python train.py --dataset="synthetic speech, music and everyday sounds put through simulated rooms and audio effects" --n_mels=64 --input="log_mel" --win_length=512 --mask_ratio=0.75 --stem="deep" --init="xavier_uniform" --beta1=0.9 --beta2=0.98 --batch_size=128 --lr_schedule="poly"
Rows from block 4, named by matrix and row number. Rows with one number belong to one channel. Each number is 500 + 50 x the weight over its row's rms, rounded and kept within 0 to 999. All counts start at 0. Numbers have three digits each. After the name is the row's rms in percent of the matrix's.
# convs0: first 3x3 conv, stride 2 (model.blocks.4.convs.0.weight, 240x128x3x3), inputs 80-95, a 3x3 kernel for each
# convs1: second 3x3 conv (model.blocks.4.convs.1.weight, 240x240x3x3, transposed), outputs 80-95, a 3x3 kernel for each
convs0.52 107:502532561480470537496500529506599517437428416521601511522487506478483481491497499535471510472469553486440480490530535539477570542501516534605601508512497413421333465451496490485481449437448529500484498478482512558493524497496458462484423448473492500486592524553492469520559524523499475514516549568505539531534473559548564557528534504541504506499512561545504512447455471506441480515504535501509516507501538446457485556539538502530509
convs1.52 106:445502450559412472499635570451514505505471496430607551515501486488548559471511473453485492540482496514257585521524503526492534514495489466488526505483561547522469472489499450373274499459481496524502536582506555444473504477489521588553495506430487487517509534465547552556557509451539508516545425489497467447546483508506499490494488460547479461423490531510514508527523483506515445531479517525550456521431500541488457485404507534587535
convs0.53 088:494542514486501528530527501478501457464537458433537492443483516545479498472494511479475453507482484566481459560538560480513476536501523496448405441455476546448439542544588549503576541523556598511551583495555576512565481462560436448533469475504477506521476402476485521538475435519481477531510541482490467441473492473507470516537556554508548531528550552469443488428430446443440486498422401430456449507462481500554482575553434524550455
convs1.53 095:474444492497495521515559544476418514508430542543498524516526492513513484456490477524497502456422448479441459474512531423524534520506482509497503441490557447505562462483424444488394442442425462401423452416423478545430518526541441371558503527510476392455547479457517540422536541564524509476536454454509471455440413379536478516505505493539497504507472498488558530558652659480671544532496532492492517462452546470478470577531536523504552
convs0.54 105:491472387521498428488570520536586502519522517473520522499499515547574462511504488521455542438505537514526538546535582565525602554484568544573519520488407426475410490456491519477502538521508533562446467520520443487494542464418533517529511486465466452502491502527561560545434516435466504592552525480460524530510426511497487481453460478537557546567514516555511613481492577499514503521521446517496455500533488542558414429507521500479511
convs1.54 103:548558526544442498507532477494511499585541532555577488418521536443543472499533485508561504492581582520412498556532504511527484520572571481506510430558522504562504466591499539584462514561452457466503448388532492458504510566482507570523510499514450461507522464497511518531548477480578482527509543493509540478523537487522519514542528508523496433536528459470517461521648586509538518481481507444462573550526500556651415433503462519449486
convs0.55 106:500518501543498584530484480496531494503469558467479470509505497452419524470456462487472503499485537465504488619576601520483472601562589506448516469450481526547475485513471500494462440429453537541492473460447491526461474538529479479499512498499486487467583574612510510496430502494518493497472520509493466469516482482511489480565587516509517500520549545534531542547501538539498565546566539306432442585550509480590521499504479417462437
convs1.55 100:503531502515491486530609564565577557556487499539578556470448507457492457482485474476533528424489492476584456548514502366538584536547471509493523481492589418480570464460447434436354455407430474480511509464440522443409516637509481115515506577496467423430548470426516489505523518555519481552524510327527576520491551545550493487501487486583566475493490508489571553543637600488562507542569566484623557626559545480501468465516484505562507
convs0.56 090:493495487504499463455546501431455488489453498526539521543535543307288459521443496379469452534517481544544577412459392573611571569398487456491381529580527411352427490546552469524514454500522475474498490489486526471481490494519529498502494513562493497511451429585458484438539545482529508569485528439509472461482467519475495554438493524505500493521499494439444438505498477513523586400445481555555470552512505535467509466423503513506531
convs1.56 094:535599540583458450518394481464536537537530486446501492484492493579573550510512484513591455470504431430478459493493442529423520541501521516449462587439410508488484512494493509367409553522607531532592514521589510511508451534487460569531560505517489547498463571548525568530538453531476473530492512476446509527484477496496499525528531477477499468503497492519481524444280428542556594530481519481239421552444492483523413484442529482506486
convs0.57 098:495527546466530510483528515486485558485489542485504540479489488538593628521468466466440429482463529446442396546566542522558604513541476470377509474307478555481563494510537495527563491529549442502491464493495506561484501485573528507593514494538478505498487593531516523505498505536432483413452447470510460489433475475431407526530537550489497447575558566507525520537541578514518535505493502429520532480573468489477530500574550468519532
convs1.57 100:463528528483541506559634545574560578409546544499588498445460474548547512448508476535615636517534560490532529551505549590545594532565532483489511531493542470464503545575527546587495548585536454445455517582477492387409547565591487435407516603521489474498380462501505528516561550559501545612534471494477578520513611597513519565561553524583593552581566478498555521458445484512454478575553498488540458468475542536596516530562497461533518
convs0.58 094:464563579503570555464496559467526471522535473572517431406478528515469543398527627394437537435484549393546536578529517506552517605568542516525504499517434492538482457450554446484550421463589531544537635547590656583639466470484491512544480444492464467495476469527416521627478528483456443502511503445506492521515481494554461378504482528439446527444500591543563576499517589440476564548489510531535506543519539541570497549475420588531517
convs1.58 098:436504531506507518481461486534536490494539507521526507488545514566544464526444524528527515559534527481405573497482502435516589509538491457496547571522501468551544438547518497582636463582485433474466595546372509488494511627544530508538524495502524531537539527485442489529509565536490389640525508509487460464459480498525546521513544498484525514470545503527494481462517498533499528547491567361539565536469531518572450562513458505430519
convs0.59 104:508573485512591488467632381522527539573525472490453519527517508554475526528573514549460491527459460537441470526624538524624540549604560483501486557525474581553517513519528558504509509483464557585554508487521560455515536534508507529527529494495494461461610494551519606493466443408452381485506560415525488379433428525473474626514511459503506474527584464540532544548499442524550465518505571462550464515495516522605527480456508525413503
convs1.59 102:477495547554527537514545492557424579593510503612450501560564528544518480555521486429492500404503515434378494537530532509541491507537471474518536444532600507504525468376465458491464471410539494439470516503605515453441556506531530530543475641527488435467513508441468633480533543574529680519525535557542494488525484509557512475524434509561574510510580522513564507588485660492574438521564542517466507611498547510473487500569512475559518
convs0.60 108:458490459544518542501457524599567541570517503550505503487523500475533523540592557494530500465502481460517492560535493559482506555563508462409473502426490421404408483540505467505512448500503537472433613602482594593528490463487430455543440420511504548526604507493511567529489445462545578525529567492497421515489482505501534511489505502452445506500517526523541575515525561444501545454481546531443531467424482538493510495547465562490468
convs1.60 107:505545514561645582459511471474471514517556587510434525511464504559504543547576520473461592538532527541629561373534541426507566486513486497463499511460507489431527469514417537564444524534554478451468536492487526450425550458534574503548594520522497509513561515583474504508482504433507531505567553523530470480436464447533559505526516443482555504485573477445505497477565520460451476494478482508613486533459485487524504519490491470517523
convs0.61 096:551611570553446479566498548535457490541465509508516521475481496504480509480476428543545440470465506481510475512526530490584590522487563530565564483491455497478645536513542549493463509507452508497490486442490562498476497492525525447494420448497491458537516511504535536450573556508477552612577481503502517449493460470523541472501547516534548460475492496480554577475464421523531546526574562511487399472546561565501513446516667538527522
convs1.61 106:469471489486567504508559423496519508579519559528549505550525493507544489500493459485549464469521467471293699520542495519522554536509537522492473561462426515487482498514526442199604501448459522520544476496559479517497445523452507480444477474484510457471491503510488499532556442511508587428498543496455518499520538531471463473529532471489477491541569517467445519472443513514459531506489533609310520466499476498462502546496528541598519
convs0.62 135:468484498510491481507468483494523532514470499524542498502484477508501507505495509515488526507475489488480507553543576539579588551593573509508536509464490489479470516472457532476475528501503448488500422456515433502523472470451491498470535519498490477475584541547512489506545530546485494489454430526539490453513506454478491446492565534500528515490515523553513578493472549503461500517534513440440427493528549550510539546516487514534549
convs1.62 102:505480487441460466496423444510524511520498494546581563449502500457524460503570515486439521501493533536434524518559544458523554535541515515488520500510598487482573479447421511494450471464405493497458463417468494471430573525510567283469595671562486461449491496481481455476528556559596590507564638545501553481497555526528507512602572547592547509546467452486500513557621578510522540501540492538427490554490528528528568490512523538565530
convs0.63 090:499511435439495433447511539624622580508461504556521516522524486468490470477495500397425437451436512517403513503543508375514439501543557445399467521597553425495506448450504502534502513548478460507515461455438505448428526506518504498519564529553550495566536545569494497475563617495498479505340373526505461448474481536450410402535530534501467471510471460492471524489463458543526572455506506518521476582547544507685529364479461458560506
convs1.63 091:506486436496561483461493489503517488426553538494551524502466518543498554463511501472408483521552527509472505465456477500520519471512512499490527597502453513475466451451404467407404446487498571550559556483362507565591498285438528708454520493520545555542495432443461480466508498391428460688492511571496526520478502470494434346527559524529532533528504454547472486450402418531447527452400485427323407477401461494533495508456503533509498
convs0.64 084:519564490477401502466368505516449474523400461519506482456449458453394396422392345436478498543540556454468456458518523446497413369397390514462463449460454375447402554608553516571551480564525516560492513547506510536491474423473523478457544538482456517467481511499402411408453464462498504508531482482514549471488512508495439389408404448443465451390379377573607571577599604549576572462459433498504524445492493516430482479432478531473524
convs1.64 090:500467469497426513465544510493496452488488437500547482484466497508541512500499449569670636584621573545558558528528528485550533461516508479537501513525527540518493486594571560578589527564529412363408416335345479444505542628572532531519479549535474430495438399427441515447506552627534516534502499558537472506534559518509536476491508502484512447499527512506523461525574524463427445564564497584459536511529510481521507494494504517559517
convs0.65 098:517495545537476624520351663510433579558471485493434534470471454518431461506437454510402547539449559444577434500526533532529622521532554516571452532518437520542524472480412485490447472547448544565374553544370537519479498401464480377476513533522497486495556484479497459454494505525478612459545536499526469655481435756494443625492513407501485462493476492464455505468423564479391554447366539475449591507495543527527598477529537495464475
convs1.65 106:499476508465530516495579542550408490534403494552476541471537536522564513514502547444470532452477504571449555448507503511486459526478490542471495560464469571524463481429459422488482490429446526468486484553563498503497460545485529562500527513448568429504529489529505504475494409425512526514477625543528448514523411487534487523512448538487469529525475546478541490474508532477571478474516506459610504494549493514474482490495492447545527
convs0.66 100:488505571528502448458488571495613497472570514493510467500479478522469521475396445351674502395541441425472411525501545566485553535472563493506482485526475523599537529460475518482486459509505496419413476419488467462453502442508469458539456534490556543476556524570490459491516433487527469547553518488509608440451515389490463404508494475499460464502521531482463532411378469483459511474532541504498430511489434526360593543440562492465558
convs1.66 103:537398488487454470444506519574527481489420500526481533502536435459445469487481503535538483560522469452450504573512427495529521513537451517555490551502449539532497516484514493421464491380480482495482524480444531474671453527486524573499505493475503588563475548545503512513524494564445406558555426529513505552479489495480436498496497512522520517499483520476500494504488535486502630530545493507498462483441565521429492543500526546499533
convs0.67 087:458474561504473508498563536444457484487504441496560503503503533495503490559585597539499523537472511555419498493514510448507496468472498500510517529500488530504418538516519567510516523508535481408517446444610494480590483505526509540527535483487497517553525517498566584601528311486527304549510400521529496327504538343505526377530398448504454533482489458481549546475521563493522525475411489549496441500400418508489483467499472509517584
convs1.67 088:535463530540476504587575516532503544588511526583487526431486488491520484510456458521562477519457437494425450524539515432540583516517495544463479506469556470506555491588495532543538502540497464386423416595438418670471496540497506250549496554527467401425441567427481648453536504550530482497534473467530560516472537497525532522478496513527499494461508470480508442514638528477595473480522510509432500569400507478504475486526477480503552
convs0.68 088:507480547520527492416396455469495541513519493419463447544553528550541536355330425547531544488535526485550477483472444422494517419546503524555528511496498535474499397465449465499469410453434478494458462415465512481524547581494512514542504431530468476457464561481431449467461464443399457487534500526483539532457569524453586520535486522614535583597530549467487494528488521522537534522597502552547542414369511442604490552511523465465465
convs1.68 085:519524472480376468503532523525525508561480463472473459492498559514402447477474500466541401466524461453472427489532514488524566506493503540495511442503597492494527505522489552581537504524499495492491484617795485470416519497504589546575512587502482413417476487475531524544497454500566582452529528508489463482508486484515529570498491487568524515491518516530539562569546600540562523512481506513355596506525486473404523459554533474527491
convs0.69 109:528543503488498453503569482517450514512482529504459499522535479507505450492497583516512493509589512476626570553503578520483548555457497509485423486559441446526439485561494466494486496450443524461539513483476537553436519513517464454506460424386509509474531485476517520565499557504542419537473378487533499551489510556476496551522460523471508544500432567520513553487476511527485496555403515497487515504438470497450564494507501555524475
convs1.69 106:513519527464495496462508528487509520493479464481500440465532505500506499536516525526453501520436529467440438491506526487479521506506485498517502518533503530495476498514503530542501501492467479475470491469458470471508509560506493504501434446469516548482533527491555448529485496529486473495472450519512450507472485520502564467491525461496488460512494497483499548490552516467486491488567492474475489536558457476532476512468516501362520
convs0.70 100:477527426522492470477377480482419435472452491474501526468465462527479464548499442445536519484510548554439541497407513581511544780650639464488483527560514514532542515466518494547501497506522528517530477498502526509470422478495452480532469502551501462475555538557526509476535501476456458496472364448505532469495490522487493428510469521533503520554605573462536541415485517498523529493492543482541531511549511571620529482538484485495587
convs1.70 100:518436447433493514487479513472499513529476459491487432526503543414415507492510488501433488519444469474491487490517520482465501436459484490543526519512495458480511532564467534539451540474526501466503509450518515505520496420498535434495508520517565566509490470475542509525535527582472476514511521453499527448498529509428470532523481546625471477486505513489491538451491490515483513494559534400461453483492506516568499488456482520447479
convs0.71 120:541491456472517502477481470560565557504469518535545540549546538497495488535482472519543531540546525501533497455420453424430392440428481508484503463475499474455484436505419510549538493521481481467464473449412504484446536557539552556537548527541552524461463479466515464354485500477526470485508473469462504503484495468509547513402330299414316353435320319535564587531558565578586607482478501466540538493475482492524554498539529503487539
convs1.71 084:464448428414416433400403470424468442494454442493464455500536522545559547506511472424464444499494446465545465470488508573468390469499515499489488640505402613474367477334464399314443444411467578534540493482505477478469464442480470470474474386498573591523411520523434481490494418444450516451445510461465467505467438483472373439474471470488464473463419457495368500381158420462347496421437469469484454459489466465497530529515488525554456
convs0.72 096:502540497549539467559571516612458491612493532589478466488497524455481457494529493462525508443556495467566474552495492551544516539536502454461519468517458516466569541471472558476491580508467591521562572479544570484504452413518571414515533426508524531515532529554503538498493593502508557471555491456412591500409603517442603540462440486508410487489416505456507564499471498500539538449518496452527542373541523459513568521595536495529539
convs1.72 099:523534526484507492487544450505502501536521489565539527499531471544520502514528525461560541488495587527532530512517496589490456494502502539508503549522501541489496506494532493547601526542552500506500498553620489542480533513507492534523488551490499546495470507468481533470492473638476437541479391557499495427500492464512534479477564500488542504515507486491469540489432631488496537472542495487378511504555500478472653462482557506546462
convs0.73 081:478486525544532501468483448453489488532512529484463508533560478548529506572620489496516534476531529433604544476495517420424467421422453521479464494530460431450481498546557519530549559553560496536552403509606447447580532526529524540552598487561511541485461425453593637518457468498420512539540576497523427429465441561395554584489513524488471468542530490527510535538472464549536538489427451527567485406525593483556458509486530487476580
convs1.73 087:546516512551499451545514498594553538599562504560520481456565514499459520549545479481593476461558501444486457517517496441498569479448510478470482459468559439422552486520503512614527499504555478446451422453805478509314500471522542449505529554546431408431475487479485608493489516550544612413531551444524549491499534477511549560515545521593575493502515447542522488533477704534565552525519530477443504490432549521485561491562494513604497
convs0.74 093:523512415449462458505527476464436407436462381398444491567460529593626582503468501493511536462465436468386535593551500458380464727648557454480485501554465621582512494514585548501482507507430523489450615493516501455504547492468481507459401462510526382492547586519528506476496485405465480505455409514526527542503449495488481402520478513384394419575542574474489480482503459459464481419527435508468418510479487513461428543503555449483525
convs1.74 098:506538498478585544498484505470511506416520527488500481446474458419491464509510516529552544527462444514398501460562569518520478510557481479551530437494553467491472488541492512415369442504413512475500551477474534524551540450524481523445517475499545463541494460484519566480479504499466531507482513476498495509476542540542552552474490519660438307516480492553556526525585449508518490532552513520411459476478494473619469508508495522455558
convs0.75 096:504507491559457479395443473462462479517516567477479505483522500533467481507468494503562513530511470440487458501522502451501527524538511481525442468516479512545573480455500511418506441358510547484514539497481462583530559603545475484476498353453440455464426401446501507506576529510459524500567552635519506500544532482589608484517604538515560534484519471512493468506484465464444510504496508506501490370361434460524518476413459482514499
convs1.75 101:508513450462371414489455509451550547505491481486517488461461442478453407473494487459446422407378477446418558505486421538530497522497506483531479454491529487477501442408417436353453496461465509532523490569687546537492513507472508554503455492498486485501580557548467506486501520466512538513540472491505463499501480492506558526525499496530490535497485478491525515562589691474523490532522549551569592506533525495486459492509450525544490
convs0.76 105:491469499456481524466469558536486475474473467509513506486502470514477464462494440510518496536539489501509465486455448517504493508475480487478482487502467468473476404528423475576518423531459499492518497458480499494511519568525533578530482526491409430457456472487394380424503515529495484519465490471479474435490485436513486415326332348345311341363318417520548538564564522560573537443492517522562496523482474495498500492482521508489526
convs1.76 084:477508488489441471496455503416515483441519514457525518512498523560542516473540487477456482481452444478493502500490492613491412499511531470501536573480454570487453487434397450369317518480462570539492519482434526521471508534451413529444452440479549579559444556546450502483496475428452488513471465514485488506463455488515453480497502478483489484517486479521435415395196198494387397450445482458544458433448470483531489525496504538469509
convs0.77 095:532529462537452567563467589477450693560480625550493604477541492533530512527545488474457568461466544498482445446488520550478477439455525518556521499553461458589520528481415526455482512519514476462570505508538491431534488517393477492472484523522480531504525510440531523497473364498494530419527590448472520490531575635500539472508518471515507485470545507526506532417467535513517550506483442502479559523497474500518418514555472473502517
convs1.77 107:510487465486487433517465460501521477506463470502521472412474466394551479458518509508577512492509489550589544545457550514510487477522475478454470474485505493508485509451519537567503506464474474535483495502507515505487442459508554544488552461507510567498530573518502552526484277508522589474517762523464494494445436415446486488494511504569500453497448537460492515468539540484436471458535480393585476384554492532637469468538481519539517
convs0.78 102:505517515531555431513509489480510514466471409470518514502469486439491480483481531470461431489493450473540497579515575618592600510572569473452477539578555572545536501527541550542563514507533481462460439465461495503470508481497524517478486483474499483513492550501484499532490513489422402483500546451459481528505441372518439495462449463485523482511524521521496555542508504551531512509522577540548463492488495508545538460423565470466530
convs1.78 096:520618520585482614621435555456548527418545497466598475482453522388527520407408439506585524464598546448422551547499494619483391529537531497486530409526597428475514514503557524503495528574565486530521482553463448473517487557476395515466534508509508486476475516447508529505520503472521527502405448525539544521588539579484508530505521523627529408641519409509492506497505534498531509515524539495401567492354472516513496495572527487455489
convs0.79 096:471518423427463405374434480574540537478490467582560557531505494489501524406408533467509515495480452470358460503589541477497497539593577515490485493516496512584566477533522473538491528591446471536520488484502524453473587611512542558499528606499446499562537482497425439455499461477409435511394494509506477492495450508429429436568565581464501484538569479546567522485503492558521565509578524527527512464486480480522526425407556482540593
convs1.79 095:529547489486519497489445479477530478495507487510490519553463543518488648467547519513545526541602521486560510621477398548510471504527481480518547633512410544493454524522500493507488510481504497512512532616381549559535462473455490450480544477522531538551555539472517520529507547470452477360502551416530582606512600533474476449490515538424519717486486528515489458427414400499466484463430484421395437512462505501544444512503530525518563
convs0.80 097:479586498416646438464668417648403494560385444558487485491487493532417498481496523550510482599511513565473521573667480578571463506557458549485519470420509494426499467516516441514510508545520549439531566463481585447459466462488501492491493454509468513475518511421476539508548492460534583520531602474575462539552353531530358553489534501488511477439549474476486515488501482464465428488532519573444503518471527557479517592474492601477503
convs1.80 097:480529533475455522497476506481499498486476495466508504484450505481415511494497532481583545476523454443549536484566488519510512558448489551482497535509518526528495469531423453438402458496443516484507488466566504484523477511527469521551461470524495466567493514547466517430511489361546507543470462524530461507485487508485508438500485503478535459451528476518543477520503438504556419501449496517487543503404480500467541489497548497496518
convs0.81 085:479403507477467515430423540424342371484493504485483516516514478558567503524488461514509483520534512532485505466475485487625543474510545545631582419473462558552531559526557516505567437423452527413462537520527473504542511500509524498515441471457527565556519519561517416511280321482478405478435481480427333336509556422479507510518527546484522497459428481547440537573520536507484517502417508458500530471476524412313449586542551527468560
convs1.81 091:455495499448445457504451504434537470471514497440602499538504501496495467547537498497525498422442446502532555491517537617499469488470524481485535526452445584491407474479467407437484446470358518522514513603541536503415511514535508780524441361443565600550493576540479442490485497537499457498377485761479484481466488517482522472492515503489472485487536572522491541460332472472386418476484482497388456371474445494523496537535522497480545
convs0.82 103:502520510538508458496389535575466440546482541522459542509508513476539460453445493553442504531477515462464490543501551512499552564549526460491507487461502490638611566557576520484491479412506550433478503477490492494486459421456506472485457450455516533519516587550502440512379504510444517522410523480466423412502469474544479447509490486501519509498530523572529519540470525510451461464449517477423443504543465505427434538585585502575531
convs1.82 099:469509522542557500514768551499478463506474511442626565583512523534537566523507533446558558377614490490606529492456453475510381508484543492529499479447510475527478521527502569600589497541504490449445528454462477463462535599431438481517499405521552426481521545457489539523462466453462517557435450476509447414506531546480438462500546496517583541496597604475454579471489575431465480491521479459496560547370494493584476541568549510592458
convs0.83 081:531489501520473467468527473579554518504478452549516503542487509539520506342519439480502464530504465503421466511478534537439559578570568503494561524464445552536526438487490467548504460524462503499492486394429515427426553529502561551497528531506397441507555554576318334411476510473516535515516560520446439454428560450429576484396405450347326336356301383526518557516500487565534561482515507528473445547513483578548530486546507482511517
convs1.83 086:458475464480490462508521490404524512452519493460537522530507516579563529415525506504491481540473544514522491544509482655497441513512518488468523629479433533457471427413414370551244497464494552533513513575411519489433472492481428444462482440470528538508481658479463452483504532468462431515471471456472488455486466451499467476494528510492475524493500509511478430439381336530441440495471494495536477447433463477519478506497511519486527
convs0.84 101:342546538407489535455462502451458474468447493514546475465416519563524531574475509591515509552468525638485502528522552570472500574554503506466473482527539546562446481476505486528574504514546414458484362468518430498559395495464479564580465553523494452508500551529529408500538503469490538492474617508517521552599495499596526557485493555501474547449447582471515522434487488481494543445531556516526534409556533466512448509480524465531487
convs1.84 098:507535494496562442561465524535447477518428494497465503532516503526500470568596531518563554493496489434486548514530504461494558525503509496454479547489486503434427560613480568600571538590521471435482499505483506450469540532527482600506486412476456518466487505448563477538537527391509530617497585511488568564470504534466462521524491523516474531517462534507493503462470482508485435515520539496544580566441559529582561574515520552530461
convs0.85 101:452450493459449462538479469503455487525450480500524544475420472495537569529526545491469507497485514478471476572546566531596488462512534476390515669621625534521534539496524532504513492502495477511514535493551501488504395400483477438505440421474443425495506476546504506491553527519488495450482533522496465494468582479403541526505553542479505457501532556476537531485481469456461526512463459508485498428441436481490474485581531521610506
convs1.85 116:415504472516637580506687577585508486469502549500584564516510548538488536398506510484451502501531563530485514548531494517522516473532540504495473551455399451534504496508523522567482483496439506474503471489446481485553488483537445532556579530543533505513525560549577588578552543544511516504516511501505525499572523534485446471530532539460436513671484450517534488448585443522549520540549553565566537545538535514541513566514512511585512
convs0.86 089:494521565543524470547537457568577539525493495437469411557553465498519513506539517458509524496494494508561533539568498415599499534491555479474473449500468471543529429306530521443537627539555491509500483483529517514508522461522497479492505466518343274468465449502572585594551571523484547514506508470564605540548474526518499478421479526514493551522532511472429491502521468501538502463509576547449443552474475495570528507520538503544517
convs1.86 100:507522560526519552503444511454518472432509522430506480501467479497471506531540530512486462517432444494287527521512491528517469472505479474532542432471565513491484516541454516545526470448412495506496488516589529560614565439557477670448487470474485464454474440487521521474526558482543520463514419512567522522495553545503526506470489497474501487434431432487496478532632607483453507488499497535366545546603527457483468438471470514525498
convs0.87 105:514519457435440453452535511492514497527541511516496525505424443509521539483563522479531513506448427443485508549533514511483433635578496437428408551573581568522546487481502518495513498492479446485488540507517493481522525503502559490475443438460549537561523556587492487477539568554437473429401481461492446490492491480470471494577580575484496425530547536556552531520505462530515488463508484494456439500507443506462496480564513481524493
convs1.87 098:454514507458627538481593572524478450314487495377589542501523486525503512426471497552607513549580487536555372459493534584513436456517505496506472555479447424516523484509541495459544463428416521500483528573470417537520556504550460464418536527601538451491419486539484528507549531517428551432430565485487506503533553484506429458466488468526461436673488376489507511490468501521548576531506507562495455542535560485501538445436436514511485
convs0.88 100:472521510458568548479518459468507423567495465518445470533501492507548460489515564517469486522440484476455554540555514454448484493516589541472414546449494430514576496524506523494461490474439524470491530475488487521533495443527538451396494512487515517506509525424488524564478455526529417402473506477482465489537519506488541554480520525484524548489536524509500483464455434500495512496561531482553546547428410477431548473421399495508492
convs1.88 103:542577496489453504612647484511515489538514533524562497455510446528492472490424447547481577522523555697599349478497466497565452470523473485477474535471512502541516518547499539577514500608485507518525520536494522478488442497510430430488535524486470453486499527524505595516542531519504554539517542477504515486495485504515475493512519477596484492564516487512499466503557495468541517481540493460590545469470498517506468506430472513501558
convs0.89 089:501486528479484503538548538459480463452504499531501467528469467562632634446458484509523496475537527491440428474461486594491454238572580499489466485494416448500542500488496457464471392460485520493535495531587540495443518516478484522438465459533525519514472495443510436447507469516482500483496414505482471507578533466465509527496492470488428451526585626518535543518511471506485509494500519440496460574552489525475479541619583431404436
convs1.89 100:496504482458627448494483440524527510474569536494510465483527495528487508471459483526612561455444469427405453495514529501515489485511505469505490514479495503505510524523508480382433495472504519483481517547576489557521493446512474498493493480505543496539465451515491500487493478504489535507487571511492506537509520509501464468479496500544453448487489446531526525514495518524470522495512474579618445492487492497525509530540534482470496
convs0.90 087:514581572508507539515587583509434466443501499536523522574690658508470478572691719517513484498519507484514492445482441451473485408488488481466501469511521456491478496546520474523514545576541514484399477507445498520484501550501521530510483480498563629592443381459571671684439374516526499494508532505465423371465526506495565533518577520499481476504528514469519519544519533510546548462363444499539508502514507511509519486433449507535520
convs1.90 085:477520502478502535488498530578506511592478477556484496467513535536533525533515505527558449520524407494514337504523532471494554506479495499472491485498538480511555507540496549582522561589568473454494486469508425402256496490514545454543534577523502469469468499447476646490484490540540515483501413433511497493490496469512506515511505509523548537473517517526473465511480451513570504511513470495503491501406471517506539503538532466472510
convs0.91 093:452521567440519589472493349436424438503507528470484516525485479507543462555514414513537385541534407482459482550516522479512477556554433525492497489566523551501470560326346539261326547448413481551560512649593541606554502497497473441407542478476540456486480462429547491441542531497520512517541519504505518450447506429489521436434459535483528558521531592447540456553550379497495351508521516520546407501459508442474460499494453451506481
convs1.91 099:480508511504460462490451487470519573450448514482488557525515518567565524532552509509483495474515469473440532490506448500483481500489482522476488573471480555475476500511442531547383502511450561513499527540540530480527494493503439537430521490523533540578456525559478538493508569459512470551482462502507474523508453476489528458539516503529521531525517488502572462530541425519546474479503466525607490524508528469519459491468480522463531
convs0.92 101:510545463489535486500511459506483433448483507453508524479506487582582545435483493494478474485502507461495598503504556604553500471509528498516490497487486646545548490465493567529539504449484509521522535482473458442427475454465453482476426385456398407448468484490503543532488428460432400497572586575474493495445501502486529525409409370528555535610621552497497518558523505503503468485485502478479457511467560534559532441408420459487498
convs1.92 098:515574578479534483505505515432501500489550514482524487497491500402513534527531522461526515506549445495433441547514460621503446441508514507488478415517568517513480553523502517528457479499492486562543438541596513510511549517547413449444557550518535558549483426416518537532460485503592533514469477441493485471526567576522491488526502514495509463495507465516587534546612587515514460466505471550547545513544502529475442517535495459450477
convs0.93 092:448516493379559465572518527411460465443520518570430459454481450378423542536590486512528522481492424482560481515529518555516557449531578599537582521557524541570537537537530473479505461474469491531521446475537424468468513484548501474502413415421493527460507439529526598491465600511507549498560534479500504544456523496487490440528538510502556513424537537582513574456436490444487570473561567450478524487436555504431547486475496484525548
convs1.93 096:522503500546419457566554477544569556568566491558545515475579500467548443507517513462525435463578483476546413548452474505479504554477437502477456490469495546461504480481438469450421465490433471444441501446352431466478517569507533376568485619506467509444462484457456470479492505624475495365468506199524542567488493509524550560532561506479528528487522493512506557531609568486501564485487500445375492509484497477481554504515534539582488
convs0.94 096:543468506567580513407407441455517478524489509478470492506537511469616573494467492493497480473447509530452483466420423490492493506612540494514527530497486513496461536492480488441502395392490521527542484474446519475437538559537436465436515360466474450476466480485517457485491537500420438528452501521516548515504542485519492574477494469505512506530587565483485514462468477493470482495535546475478483485478516530573565485485519455417426
convs1.94 096:540575471490500455501487511525615511512523477507502488520448443446335378455465441550642548474496434456421577445537504510539469479498491478519506461473600488470510466452449450517373454427387555454472514575612522510504543406513493528493492524479512462511492533474497531442533549519524555472515573529496502493529517532519483498475491496596438343513500456507591535526584554465490473566605557553580526493547493518550535489488533505481485
convs0.95 098:514465519525459486524505384479445327530455518512466510506528480548466547550537477527487460518486508513519523528502468493520460540545525500446500511538504513517569475426592469480561522544555483570610517522529536477479471559425503481388515463588494483507517473515542514437522637395476513541499443473511585446485534454502513351430505552465546583528519542503454533495453533571513564443459484465505340526450509445537662469524652497495696
convs1.95 106:432454453475580533504512523429481509486572551506531515521490531492522547497577530548491534534522550468455556518500491528495510499514544483489490484490492523470490518586504518573509485483426486455556507346532484537534550376471500544489546456483490559533495432527471491530503462458486382526489442438454473495498431530503559501546511496533519513495569484489486497445595527497500537536481537574348514458490507500562466543503514510500464
convs0.96 087:524536510521592520465460502488471458510509542501534535477484473441431453507567543524493500486481447450443416557500522518413518438460466470505547485513464521489481569546569547457495500477488498594555484430592480438543521513498479411549435376489455501508429321414503537512480472429516446553487620573565475525446555552461572579582544533535563513484523470484385467458433438475452461509540488504486389506337441404520447526417478458525595
convs1.96 097:491462500477354488542475499525496564535475462556489511503541522506491434446498537428359383384532395444490393528452455501503505517464476475497500514490528492514518426426411428519337442433416490458459491505532552520409543508511531427575482635480509471472510468481521493473536577478533553469532540527529420399481370403551533522538482519491532611487461508482494519538743525471628498532594541430622603553549538488460467458529479543569529
convs0.97 091:521496488686548503567581594435433475497525487445520511506521456541496541517500466545444516561447498486560521520583578424584612490542501520529507440484495532520427490519442475407404532383405462468448511466503496505450541418455535410527491333538427437447541421509513443414489430477484572503530509520534443470512600519541501428477445495562536467459466426488472518451463540495522506527516543500451467516563492498537452495557579478480482
convs1.97 105:537481532529199524471397518484462445537495439493456487509467475500542517527463548461418430506431437459476481517472481572517472543486458561472462552496474523515500481540524550533609523467414510507515548411626469581482445503519500494489496510534478509473519470522511499509477448503498567480478583451493547570512571470479504492501472516459449513454462521487467554518670555513395534475460549519404547475492462540584536494514519517515474
convs0.98 090:510488515507444514541558528397406414585456513554509480443484459391476443523505445459498475482501505358545566479567588531594480584555662566562487506513508521492473511432468451461385579463504464469544472481531555517570380491571385438478482462488386451494430460470482497506471504555470584496552465512322443508373431464431501506435472511469491503457527533550493477554511489400453453516476518551515554567558595436498507458454449526568527
convs1.98 105:474558553484527471494526557431504562533490542503508580533531482551477486522517493529518547531519531563470568563548559534531454490502503448468498490451532500494495476490409487493433501531421522484508521525580513524480518498466467611478470476537478518525476571490493548476517552467501464688491460715503508541518519570513492565546532522518524533511475535504552425478480411484494398532511506493500535476521551535572535453505491549554549